A small contrastive audio-text model, trained from scratch: text encoder activation swiglu, trained on Morse code for random letters and digits, with fading, noise and interfering tones.
Rows from block 5 of the audio encoder of a small contrastive audio-text model, named by matrix and row number. Rows with one number within an expert belong to one neuron, the router's apart. Each number is 128 + 24 x the weight over its row's rms, rounded and kept within 0 to 255. All counts start at 0. After the name is the row's rms in percent of the matrix's.
Before each expert's rows are labels from the 100 clips, of 14848, where the router gives the expert most weight on average: "responds to" is what is common among them; "lies over" is the class under the peak. Only what is clearly more common there than usual is listed. The data: Morse code for random letters and digits, with fading, noise and interfering tones.
# router: slot weights (encoder.blocks.5.mlp.router.weight, 32x160), inputs 0-159
# up: expert up (encoder.blocks.5.mlp.up, 32x80x160), inputs 0-159
# down: expert down (encoder.blocks.5.mlp.down, 32x160x80, transposed), outputs 0-159

# expert 10
responds to: the character "5"; the character "4"; the character "v"; the character "h"
lies over: the character "5"
router.10 098 [149 122 145 107  98 138 129 100 113 120 160 107 151 109 145 111 158 112 118 152 149 103 114 136 145 122  99  94 133 130 134 137 125 162 109 138 149 125 147 150 102 154 136 120  96  78 114  87 145 131 125 104 105  88  96 133 123  97 107 121 110 117 107 124 105 127  93 166 137 197  94 134 103 112 111 146 102 199  76 108 123 103 106  88  94 113  94 126 136 134 140 104  90  80 133 112 103  97 106 158 101  96  97 131 179 151 136 139 143 123 106 120 121 118 130 133 178 130 134 115 106 144 114 102  96 116  92 116 112 101 100 115  72 120 105 105  90 142 120 109  94 122 119 137  96 104 117 101 118 103 102 133 118  96 144 142 104 126 120  86]
up.0 067 [105 128  84 103 155 128 169 115 117 134  95 135 121 106 131  99 114 128 127 132 108 150 138  64 145 101 157 144 146 127 105 138  90 152 145  91 172 179 145 161 141  84 146 128 108 126 131 141  87  92 135 124  89 136 150 107 101 143 143 122 154 132  99 123 101 140 117 108 144 121 160 167 131 150 146 138 151 139 120 137 123 168 115 138 130 116 137 164 161 134  90 133 120 105  94 103 112  80 124 135 128 102 108 122 176 147 116 145 165 128 148  94 175 140 119 144 124  83 102  99  79 131 115 140 126 128 120 124  60 129  93 115 113 124 123 128 119  89 121 116 122 121 147 106 105 118 107 117  66 185  91 161 125 156 143 116 127 128 111 135]
down.0 073 [114 138 108 112 144  96 153 158  93 132 130 142 128 146 130 156 112 164 180 135 104 156 160 163 143 125 132 131 109 124 152 103 124 132 119 168 154 150 139 133 147 140 132 112 109  99 128 112 202 133 136  72 147 100 138 105 111 119 111 130 181 138 147 135 147  99 106 104 138 123 113 119 113 149 134 129 124 129 155 129 132 150 142 105  85 176 119 136  98  92 169 131 165  93 151 155 129 130 145 145 137 145 149 145 167 151 134 143 130 156 145 136 111 102 128 155 169 116 163 113 103  82 114 122 151 114 132 199 184 156  99 174 153  96 113 119 130 119 124 148 123 140 125  97 129 103  85 139  85 167 128 116 115 131 100 148 153 134 137  93]
up.1 121 [139 136 195 124 101  96 138 103 121 133 161 154 175 124 148 123  89 138  98 139 121  85 102 122 115 145 145 115 166 123 131 134 109 133  90  93 121 129 136 127 105 132 110 151 127  99 123 129 102 152  91 195 129  93  92 130 103  94 145 126 112  86 141 122 110 149 130 110 130 141 114 130 145 111 119 136 122 142 119 134  84 133 138 108 141 127 109  90  95 118 128 133 104 120  87 139 144 166 118 135 120 137 127 100 110 138 174 150 155 166 148 116 124 131 102 106 154 107  71 107 118 107 126 116 117 115  92 132 135  83  62 121  88  99 128 127 114  93 124 116 119  86  82 131 111  92 106 100  72 107 124 122 123 137 181 127 130  98 127  95]
down.1 117 [136 100 117  97 104 176 131 111 146 123 131 120 109 115 169  86 126 102 177 132 122 126  95 131 142  87  95 114  69 151  97  83 140 162 147 153 162 154 115 177 150 184 114 125 112 137 140 143 135 118  86 130 106 126 131 133  90 132 130 108 128 152 128 114 139 111 120 170 161 138  99 120 115  89 128 142 105 128 115  94 107  83 126 133 112 108 118 143 174 108 129 140  99 108 169 147 109 106 137 121 148 105 180 167 149 120 102 127 127 129  89  86  89  97 116 161 124 160 168 140 124 154  95 132 127  99 152 142 131 147 138 156 100 117 152 137 150  94 145 119 173 148 147 127 169 148 133 141 113 128 105 138 118 120 106 127 128 134 160 165]
up.2 134 [106 175 123 158 121 143  90 153  95 128 144 137 118 156 119 116 133 105  77 142 136 152  82 160 149 151 106 139 122 104 115  81  95 102 143  97  90 125 129 133 150 112 113 153 110 134 149 154 111 113 144 153 158 127 141 133 124 154 141 140 136 110 131 139 149 122 139 102 115 126 173 102 130 102 153  97 151 145 155 157  94 132 157 150 159 166 123  89 102 160 148 127 114 145  79 122  91 156 122 136 167 170 178 149 105 155 180  97 113 154 155 166  95  92 101 120 122  79 114 131 143 121  91 123 158 162 125 141 125 146 148 154 125 138 153 117 144  93 133 138 104  93 101 157 130 147 148 117 166 140 134 134 169 143 114 117 121 166 118 146]
down.2 131 [197 126 157  94  88 153 162 143 134 147 122 158 101 137 168 107 137 138 144 140 115 115 140 106 140 102 136 110 149 116  82 149 126 167  99 159 136 123 125 172 116 155 146 151 105 131 130 139 133 119 142 119  79 169 132 119 134  95 139 111 174 119 100 122 116 128 119 175 128 154 106 171 127 110 124 159 115 135 129 149 142 105 124 106 113 113 146 107 158  47 139 159 141 110 157 139 155 119 146  92 101  76 149 104 123 133 127 130 149 118 140 100 159 174 137 128 142 194 122 103 107 124 134 131 166 119 119 132 149 153 107 140 156  94 140 131 116 138 112 110 144 163 124 126 108 155  94 112  94 137 124 120 102  90 167 132 127 128 145 175]
up.3 070 [120  92 120  99 126 115 114 134 119 143 117 170 126 100  93 132 123 176 126 112 135 143 115 163 152 128  54 123 112 140 155 184 108  94 118 114 118 125 147 133 127 104 131 149 113 135 121 125 115 149 127 125 175 127 125 115 126 172 116  86  68 159 125 125  60 110 156 100 118 122 122  91 116 135 159 112 132 178 128 160 144 163 132 102 157 157 147 122 138 108 112 160 137 126 132 102 106 141 146 122 111 148 139 131 120 127 138 119 120 180 162 116 123 153 160 120 139 164  97 123 110  81 120 129 137 141 129  84 139 127  99  89 142  95 113 147  92 123 116 116 133  98 138  81 140 128 104 116  95 102  92 154 156 146 141  78 147 166 156 151]
down.3 070 [ 71 169 131 183 115 126 109 100  65 121  80 116 143 102  98 151 109 115 158 107  97 118 103 102 140 141  85 126 163  82  95  92 161 146 174 123  98 144 150 152 132 131 185 120 167 117 132 144 118 117 104 171 138 145 134 136 130 161 133 116 157 151 128 132 100 131 150 129 137 115 120 155 110 118 120 163 129 121 100 103 163  68 124 152 146 134 143  95 158 128 141 125 104 135 142 152 131 116 124 154 134  92 169 108 139 137  83 145 120 115 125 132 143 144 128 135 111 156 105 135 116 139 117 130 128 131 136 182 116 112 134 148 145 119 133  96 111 122  87 151 128 113 105 178 143 123 107 131 121 119 154 178 134 143  79 163 127  99 110 110]

# expert 0
responds to: the character "e"; speed: slow
lies over: the character "e"
router.0 117 [108 156 144 133 103 158 104 153 121 120 100 101 154 156 136  82 140 140 129 124 107 151 146  75 175 123 115 105 123 132  84  76 120 160 124 166  82 126 114 161 117 103 141 170 133 151 128 135 145  94 112 141 103 114 133 125  78 137 157  94 145 119  85  90 109 108  92 166 137 100 100 131  86 131 140 143  98 114 150 141 107 106 156 134 104 114 104 171 153  95 101 105 144 113 145 133 120  89  86 134 111 130 145 148 148 166 140 122 137 141 103  96  96 123 116 142 127  78 128 108 107 120 126 162 128 147 157 101 114 135 146 148 153 109 136 140 119  92 107  91 142 115 109  89 114 172  92  93 160 123 141 132 119  83 123 135 114 116 138 144]
up.0 057 [129 106 144 131 161 118 134  92 137 151 148 102 129 127 160 104 130 115 112 144 146 182 106 172 118 131 148 141 143 134 135 170 117 149 104 115 196 139 126 108 158 144 123 134 106 120 136  94 149 113 118  92 117  72 159 176 160 139 108 138 105 118 123  94 138 133  96 130 137 114 160 102  86 135 123 137 130 132 119 130 138 109 106 115 119 100 139 120 143 133 142 147 116 105 108 123 111 113 105  75 115 135 102 126 185  95 120  97 136 112 127 138 180 159 119 127 116 120 174 134 118 183 130 134 133  92 161 115 147 131 139 111  99 106  95  73 125 140 158  86 112 187 123 118 176  90  94 123  75 121 140 111 100 121 121 102 112 143 123 136]
down.0 070 [109 158  92 128 140 130 126 153 109 103 120  98 109 115 138 124 157 161 113 144 159 153 119 131 154 126 136  87 133 138 111 110 126 132  86 123 102 108 118  95 149  93 174 159 140 144 135 125  99 123 107 107 130  86 132 155 125 152 162 115 102 137 131  93  82 110  90 118 133 139  94 136 153 122 116 103  77  87 107 111 102 148 118 157 126 164 162 112 175 124 128 115  88 126 163 152 118 140 150 158  99 124 129 114 165 134  89 154  92  97 115  96 102 114 139 167  97 104 113 162 138 146 167 166 156 156 129 107 162 119 137  91 129 135 121 137 141 137 115  92  98 145  90  84 106 131 112  90 150  98 104 157  85 121 160 154  98 130 136 127]
up.1 154 [125 121 118 141 104 154 119 145 157 122 116 124  99 148 110 109 139 141 108  98  91 138 143 114 125 111 133 130 191 175 132 135 102 151 134 139 125 106  96 130  86 104 131 129 142 130 130 117 160 115  88 147  95  93 118 119 112 102 125 131 102  99 101 113 134 138  88 161 114  95  69 122  82 177 153 149  95 137 121 137 126  99 148  87  81  95 107 152 142 118 110 113 145  97 139 115 143  66 100 128  85  89 132 107 129  90 113 111 137 170 144 108 128 134 168 186 159 124 143 128  80 104  99 145 137 126 154  91 112 105 132 114 143 112 109 111 104 111 128  97 120  98 125 118 100 136 119 111 145 121 133 119 113 108 103 161  69 123 140 129]
down.1 144 [146 150 120 159 145 154 111 111 107 139 133 141 156 105 110 137 127  94 103 139 142 112 148 122 163 147  89 134 111 112 112 131 144 138  98 143 125 122 126 150 136 125 124 138  80 195 131  85 122 108 184  73 126 134 154 169 104 115 150 103 151  84 160 144 140 135 125 131 152 133 107 130 179 119 165 110 128 134 131 158 144 120 158 113 154 158 148 183 145 158 111 133 104 134 126 115 134 144 130  85 182 141 110 189 100 142 108 139 118 112 151 143 113 129 165 129 136  90 150 160 145 118 122 115 149 105 160  85 121 172 149 135 141 126 169 167 119 128 131 120 111 163 135 165 146 182 149 115 138 105 152 109 123 152 145 141 134 118  81 118]
up.2 054 [147  72  90 133  94 110 136  79 134 151 117 136  90 128 131 132 107 129 165 115 100 140 111 159 128 151  91 104 119  99 158 174  86 125 147 131 149 163  71 169 133 123  76 120 122 133 116 107 128  97 129 101 130  80 134 127 122 103 128 141 123 135 161 167 112 127 123 108 115 133 114  95 117 138  74 108 152 130 119 131 142 129  74 119 161 173 126 105 169 126 186 118 126 156  97 108 134 129 110 104  98 134 155 157 150 160 106  93 105 125 121 118 176  85 124 172 121 123 124 122 120 116  91 108 118 152 106 102 137  98 151 119 106 156  97 148 110 140 176 157 120 145  91 104 130 109 142 117 129 141 110 147 128 135 142 115 103 131 141 133]
down.2 070 [156  73 115 138 156 105 134 136 127 104 104 153 105  77 150 149 155 151 128 164 117 117 108 113 166 169 133 111 139 126 114 107 160 160 117  94 111 102 130 135 109 156 129 138 164 147 127 113 124 107 110 119 165 160  72 146 150  86 133 122 132 124 147  77 137 144 138  93 136 152 187 114 108 136 123 176 158 149  91  96 110 169 137  90 171  71 121  95 142 125 147 154  93 108 118 161 134 122 143 108 155 104  96 135 121  94 111 142 133 129 100 121 117 105 146 132  74 141 123 137 140 138 164 163 128 158  96 131 141 115 132 117 117 112 100 105 132 101 141 175 122 126 126 119 149  80 123 139 122 122 137  81 128 136 140 132 101 123 152 149]
up.3 056 [123 134 101  96 119 124 165 151 137 147 135 109 112 101 142 137 171 150 100 133 126 101 126 161 138 122 146  94  85 140 141 150 113 129  75 129 177 119 104 159 146 117 169 140 129  99 147 109 131  96 123 109 116 134 131 141 147 123 114 129 111 101 107 128 145 114 141 164 123 142 113 146 129 132 127 108  78 172 108 146 141 102 171 130 121 131 169 146 108 188 135 107 102 155 123 103 109 132 116 163 141  98 131 125 169 114 149 155 108  95 138 115 138  97 128 132 142 158 138 119 131 134 112 123  79 124  72 140  76 148 127 118 153  92 127 133 133  98 118 144 118 165 203 116 137  81  96 149 108 107 104 141 171 192 136 134 148 150 123 161]
down.3 063 [145 126 149 115 177 106 152 143 120 171 145 184 134 157 168 136 101 123 139 129 133 140 145 133 129 158 124 104 107 148 140  95 121 153 152  99 142 119 106 118 130 122  89  78 155 108 157 136  88 106 145 129 129 141  99 146 131 109 148 156 147 132 103 137 123 141 176 133  99 161 129  75 125  86 105 131 133 124 158  99 164  96  99 131 151  94 113 143 128 131 161  83 112 141 113 126 121 150 160 148 149 100 157 132 121 166  93  79 142 150 120 110 131 158 118 146 120 116 128 101 168 103 129 119 134 109 113 148 134 107 141 108 167  97 152 105  91 129 140 129 182 117 138 132 168 156 148 119  93 132 182 119  79 135  98  86 110  95 127 143]

# expert 24
responds to: the character "0"; speed: slow; first character: 0; the character "1"
lies over: the character "0"
router.24 090 [130 113 131 134  47 126 138 129 122 103 135 140 134 116 134 123 127 106 126 123 140  95  98 109 158 119 114 140 139 149 149 169 130 118 102 146 126  87 140 149  97 146 134 130 113 105  84  87 152 139  97 131 128  85 121 103 146 113  75 124 123 119 118 121 127 139 108 133 115 174 101 149 122 117 134 162 102 163  98  96 119  87 115  85  97 101  98 134 119 121 131 123 143  80 137 111 119  90 141 141 116  60  97 122 126 108  99 128 164 124 138 131 146 142 160 151 181 149 143 132 120 105 145 130 110 121 152  85  97 107 104  95  83 137 106  86 102 118 117 125 126 103 114 115  83 100  99  80 107 101 113 121 141  97 135 132  89 130 106  83]
up.0 129 [107 128 152 106  99 125 133 127 141 118 100  99 153 150  77 164 142 119 111 147 121 122 139  83 115 118 129 156 156 183 127 154  99 129 107 133 125  93 143  72 130  92 152 154 148 145 115 128 114 109 147  91 123 129 144 108 169 135 144 142 148 108 132 131  84 141  72 155 124 155 105 183 136 127 147 156 120 156 120 130 148 128 135 150 149 114 113 144  92  90  98 126 126  94 161 150 111 140 121 112 117 104  41  77  93 138 120 194 116 112 129 105 124 162 158 105 125 112 106 109  78 136  95 131 123 144 107  95 119 142 127 119  86 113 139 150 111 114 102 131 112 148 104 107 106 133 100  96 129 108 120 105 129 141 123 126 144  95 126 112]
down.0 125 [109 110 101 149 142 150 107 107 127 130 149 140 119  81 158  86 125 124 126  95 109 108 129 159 156 124 113  82  87 109 131 176 151 103 148 107 144 108 135 136 165 154 100 179 130 101 164 129 140 173 145 161 140 108  92 120 157 142 127 149 125 132 139 170 154 137 152  84 162 142 137 145 141  94 130  79 152 148 126 128  80 131 128 119 135 117 138 101 118 176 123 194 145 128 109 125 150 146 130 110 106 130 128 127 122 133 124  98 131 101  72 175 141 131 122 131 143 171 126 129 189 116 165 110 126 135 137 133 128  87 115  88 164 145 130 112 125 120 134 129 157 124 103  90 143 112 153 134 126 170 150 151 100 141 135 138 107 147  93  93]
up.1 093 [166 148 123 137 128  93  95 148  91 125 152 130 152 173 139 131 117 134 120 207 122 169 111 123 134 104 124 126 125 125 100 100 114 122 164  93  86 141 139 113 136  82  85 191 114 130 130 121 124 102 133 154 126 114 159 125  97 155 117 126 101 139 131 134 115 100 145 122 151 133 164  86 119  99 127 119 138 103 167  93 138 121 123 147 162 144 141 105 113 122 167 117 105 109 131  59 109 107 139 189 149 155 146 134 127 108 176 100 142 142 145 145 116 120 149 136 101  74 153 134 137 146 146 142 141 141 143  97 140  90 108 145 127 110 177 127 135  78  99 117 134 110 110 100 124 144 121 157 166 119 140 141 131 123 116 101 130 148 126 171]
down.1 096 [146 134 152 113 123 144 150 111 121 123 143  98 125 148 132 111 164 157 134  82 122 114 135  97 133 167 137 131 141  73 125 192 124  97 166 181 158 123 162 115 137 171 138 121 132 114 139 169 113 143 100 105 119 121 124 152 123 126 139 145 150 127 151 104  93 143 106 133 137 134 128 145 162 137 173 137 146 161 158 130 114 125 111 134 134  95 129 113 134 149 149 145 141 144 135 201 133 156 112  88  93  95 144 128  82 116 107 157 101  71 119 182 146 119 138 154 119 160 117  76 153 107 175 112 132 113 135 144 120 154 129 145 138 134  94 107 131 178 164  99 108 150 125 144 166 118 133 137 116 132 127 146 129 125 110 102 187 108 129 117]
up.2 162 [109 103 105 116 131 131 122 130 129  99 157 127  93 122 140 131 147 123 181 140 146 132 114 166 125 108 141 107  75  87 106 112 148  95 132 136 179 159 163 134 129 160 146 123 146 132 147 147 164 171 134  93 120 139 124 139 162 120 108 149 123 154 132 137 130  86 131 119  94  87 161 137 132 130 106  97 128 123  85 132 114 138 128 113 148 119  98 128 118 132 156 137 128 137  64 134 139  96 124 111 146 129 149 127 133 171 171 121 147  71  96  92 109  54  75  93 104 114 128 122 149 148 132 126 138  82 129 134 118 111 164 129 142 118  89  93 114 125 115 151 130 147 140 163 167 137 156 156  80 133 125 157 128 150 135 114 149 172 153 138]
down.2 151 [136 123 151 114 123  97 145 143 122 153  99 154 147 155 113 152  98 118 113 105  93 121 136 121 128 172 141 116 166 156 142 133 117 132 133 131  67  96 118 142 126 114  94 156 114 149  95 113 130 106 107 172 108  94 137 143 124 147 135 104 113 115 136 110 128 154 122 129 149 111 116 124 147 124 124 131 123 128 160 119 101 138 116 159 138 111 124 144 141 136 128 108 149 140 190 113 137 137 156 142 147 127 132 148  98  92 120 135 119 145 157 160 128 194 176 191 148 126 124 157 156 116 135 139 126 170 163 128 130 185  77 137  72 119 128 138 170 113 115 123 163  81 109 103  64 123 113  94 168 123 161 127 143 160 105 104 104  94 129 103]
up.3 109 [142 115 148 113 108 117 155  91 124 120 148 102 151 116 119 137 134 162 148 124 123 101 140 122 147 177 146  98  98 145  96 161 103 164  85 141 137 122 120 121 113 148 131 118 178 150 144 137 147 143 144 106 125 137 127 116 127  71 133 107 129 131 117  87 155 123  86 152 148 124 122 125 103 102 124 160 105 130 162 140 146 114 129 114 101  76 155 134 115 112 137 129 140 118 129 170 133 104 130  68 124 102  60 129 136 154 103 169 147 120 134  82 121 173 134 119 149 160 143 169 112 120 174 154 120 114 143 150 151 118  98 123 153  97 106  98 102 132 101 111 177 157 166 148 145 140 106 127  75 100 164 127 119 120 142 146 164 101 135  94]
down.3 115 [129 140 164 121 131 109 140 125 150 126  99 146 108  60 114 121 128 126 108 144 104 122 175 111  88  97 117 131 146 142 135 136 168 129 125 125 139 137 109  88 140 106 144 138 125  94 104 160 169 140 116 150 114  97 133 129 124 125 133 161  79 137 143 178 145 123 111 105 136 146 130 123 168 144  73 122 101 132 133  83 120 119 113 144 130 145 114 126 135 143 146 167  89 124 148 101 185 149 155 175 104 110 111 104 132  89 127 102 122 108 100 149 136 109 123 144 120 140 121 106 124 101 127 125 103 136 112  84 116 128  88  82 102 149  86 133 109 181 149 125 122 131 140 104  78  96  84  87 154 180  95 129 136 106 155 122 139 138  91 104]

# expert 9
responds to: speed: slow; the character "4"; the character "5"; the character "3"
lies over: the character "4"; the character "3"
router.9 099 [132 100 131  85  91 130 106 119 117 107 141 127 160 115 137 124 151 121 141 161 151 121 128 128 156 111 111  77 101 118 124 108 125 138 107 138 145 125 145 113 108 141 128 121 110  88 106 118 157 146 118 119 137  96 108 111 130 110  90 117  90 133 111 104 119 102 111 155 146 171  89 145  99 103 138 131  97 166  89 113 116 112 117  95 106  95 103 125 134 123 112 108 111  85 117  87 113  79 117 150  83  96 100 135 190 154 152 148 163 123 109 119 115 125 139 125 144 120 133 118 108 129 111 114  71 113 133  93 100  83 109  95  79 120  89  92 105 135 114 126 116 111 116 116  79  97  90 110 123 104  83 115 126  73 143 100  95 127 124  91]
up.0 103 [ 98 110  96 150 126 130  94 148 139 162 124 138 143 139 130 126 117 136 123 151 108 137 103 148 143 109 138 118 133 120 103 100 112  91 167  92  86 129  93  67 141  91 112 142 107 139 123 167 133 106 148 144 122 125 127  96 136 156 129 140 104 114  87 156 180 105 137 113 135 149 151  94 124 107 114 111 115  91 151 129 128  96 132 133 143 140 158 117  91 151  88 144 136 127 138  90 135 103  93 140 165 151 159 100 124 122 152 121 152 137 140 176 104 144 152 157 100  88 119 158 124 145 105 123 149 135 175  77 157  87 137 109 132 136 174 127 138  69 152 118 159 132  92 131 108 138  96 114 153 130 132 159 144 127  66 121 101 128 121 175]
down.0 106 [162 129 161 107 118 124 153 113 138 107 100 109 131  93 136 139 155 118 129 134 132 131 136  86 124 160 128 120 142 112 142 154 156 166  96 166 122 124 166 180 117 150 164 144  96 109 138 128 113 127 107 145 147 141 141 113 149 132 104 103 151 139 151 149 115 126 113 132 168 133 137 122 157  89 173 185 106 164 117 137 152 125 115 126 120 122 146 112 157  94 131 166 138 129 154 143 114 128 140 112 106  80 123 128 115 133 141 135 123 111 134  90 179 136 135  94 136 164  72 110 110 112 112 164 137 102 100 120 155 218 109 151 109 101 119 148 144 140 162 137 141 117 147 129 128 159  73 160  84 140 123 110 141  90 174 125 164 116 110 119]
up.1 072 [ 86 112 109 133 136  83 109 130 157 125 185 111  88 133 145 111 146 155 102 138 134 143 134  87  91  95 154  82 135 103 104 139 127 190 119 146 136  74 122 162 155 129 140 144 130 116 111 137 120 107 138 136 146 131 143 145 152 139  62 163 171 160 161 125 135 145 134 104  93 138 169 162 138 184 132 125 134 150 115 123 132 134 105 135 109 126 158 121 150 103 126 153 103 123 151 122 106 148 116 130 108 134  93 117 154 133 135  96 139 114 126 138 125 174 130 104  97 100  98 107 145 101 111 162 163 129 100 142 107 110 105  97 138 115 115 127 116 141 140  71  91 120  93 142 144 119 125 138  77 141 153 117 147 118  95 113  73  98 137 120]
down.1 077 [126 146  93 145 112 113 133 142  94 120 118  97 138 145 105 179 102 118  67 123 130 126 149 110 124 124 158 129 125 122 112 125 106 169 141 154 101  81 146 140 183 124 112 130 171 144 129 127  94  93 112 107 160 136  69 135  98 133 124 133 127 108 133 144  94 122  98 119 124 121 118 141 174 176  79 165 158 103 115 127 137 111 141 136 134 122 161 153 110 131 135 122 109 105 107 174 130 121 142 148  91 109 151 117 112 107 161 156 152 120 130 114  93 145 115 147 119  94 120 121 145 106 116 102 143 109 133  98 146  84 119  81 129 110 167 148 154  84 103 148 179 138 150 116 128  89 110  83  97 161 119 112 138 168 161 102 120 122 127 160]
up.2 124 [141 102 167 152 129 122 177  83 143 142 159 130 135 136 115 131 158 130 141 119 174  90 121  67  76 132 121 172 206 151 148 169 134 168 139 153 180 122 149 133 109 122 153 105 156 106 142 130 157 147 127 137 118 153 130 137 118 125 124 169 114  97 132 122 115 148 100 146 146 185 124 154 135 126 149 154 108 150 134 122 152 148 104 124 152 116 141 130 144 124 124 131 133 144 128 146 143 132 142 110 111  91 102 128 105 127 148 162 124 152 131 143 132 159 152 127 177 115 134 124 103 143 165 147 133 149  76 162 150 135 153 125 106 145 150 116 130 178 138 121  91 158 142 176 127  93 134 143 128 141 173 136 128 143 148 136 174 154 157  97]
down.2 116 [114 141 117 122 152 118 107 149 119 125 135 158 112 130 140 118 146 140 121 139 127 150 181 150 125  77 143 121  73 131  53 101 124 104 138  83  95 121  96 114 138 100 104 132  91 108  98 115 115 113 117 191 123 107 120 132 109 153 129 128 120 157  98 155 164 146 149  79 111 131 158 110 142 127 126 105 154  91 110 121 125 105 139 126 145 170 130  79 125  96 108 136 131 100  99  74  83  97 147 138 158 159 136 116 112 145 130 126 125 123 100 172  96 112 114 112 113 119 120 149 140 114  80 115  94 116 159  58 121 113 112  87 117 119 136 154 117  89 122 150 156 107 108 125 106 117 128 131 140 104  96 107 119 139 101 102 130 125 108 114]
up.3 082 [156 108 140 143 121 137  99 118 116 117 160 116 132 139 121 164 130 168 118 121 122 117 155 119 134  56 130 123 149 127 126 154 128 119 104 150  98 127 112 149  94 124 139 102 143 172 112 115  88 141 146  76 171 109 102 138 160  91  90 111 118 105  98 131  86 136 145 117 126  87 134 170  98 152 128 119 114 157 136 138 140 132 159 110 105 119 139 139  89  81 118 115 128 166 161  82 112  91  83 153 126 111 101 125 108 157 129 127  96 134 164 161 136 124 127 164 115 114 141 118  93  84 115 155  95 108 144  72 109 137 127 131 129 117 109 108 118  92 116  81 128  97 144 125 117  97  73 111 101 100 110 134 126 129 114  95  92 110 101 107]
down.3 084 [ 98 194 156 131 132 129 114 128 138 118 108  86 103 144 166 115 109 150 130  97 135  88 133 132 101 160 120 124 173 152 159 126 156 128 183 137 122 136 142 133 182  96 115 133 166 132 164 122 181 135 116 100 131 138  94 111 101 117 160 126 170 135 147 113 120 131 151 126 145 174 138 144 173 130 129 181 121 122 130 156  78 131 127 100 112 109 120 132 146 111 118 117  93  68 100 118 100 134  61 153 139 154  86 119 106 156 117 134 147 139 118 134 140 129 131 124 134 115 152 108 119 202 156 142 115 141 137 125 165 108 104 141 182 113 120 171 132 127 127 122 115 154 109 130 127 130 144 145 101 150 140 126 133 145 130 153 129 111 150 106]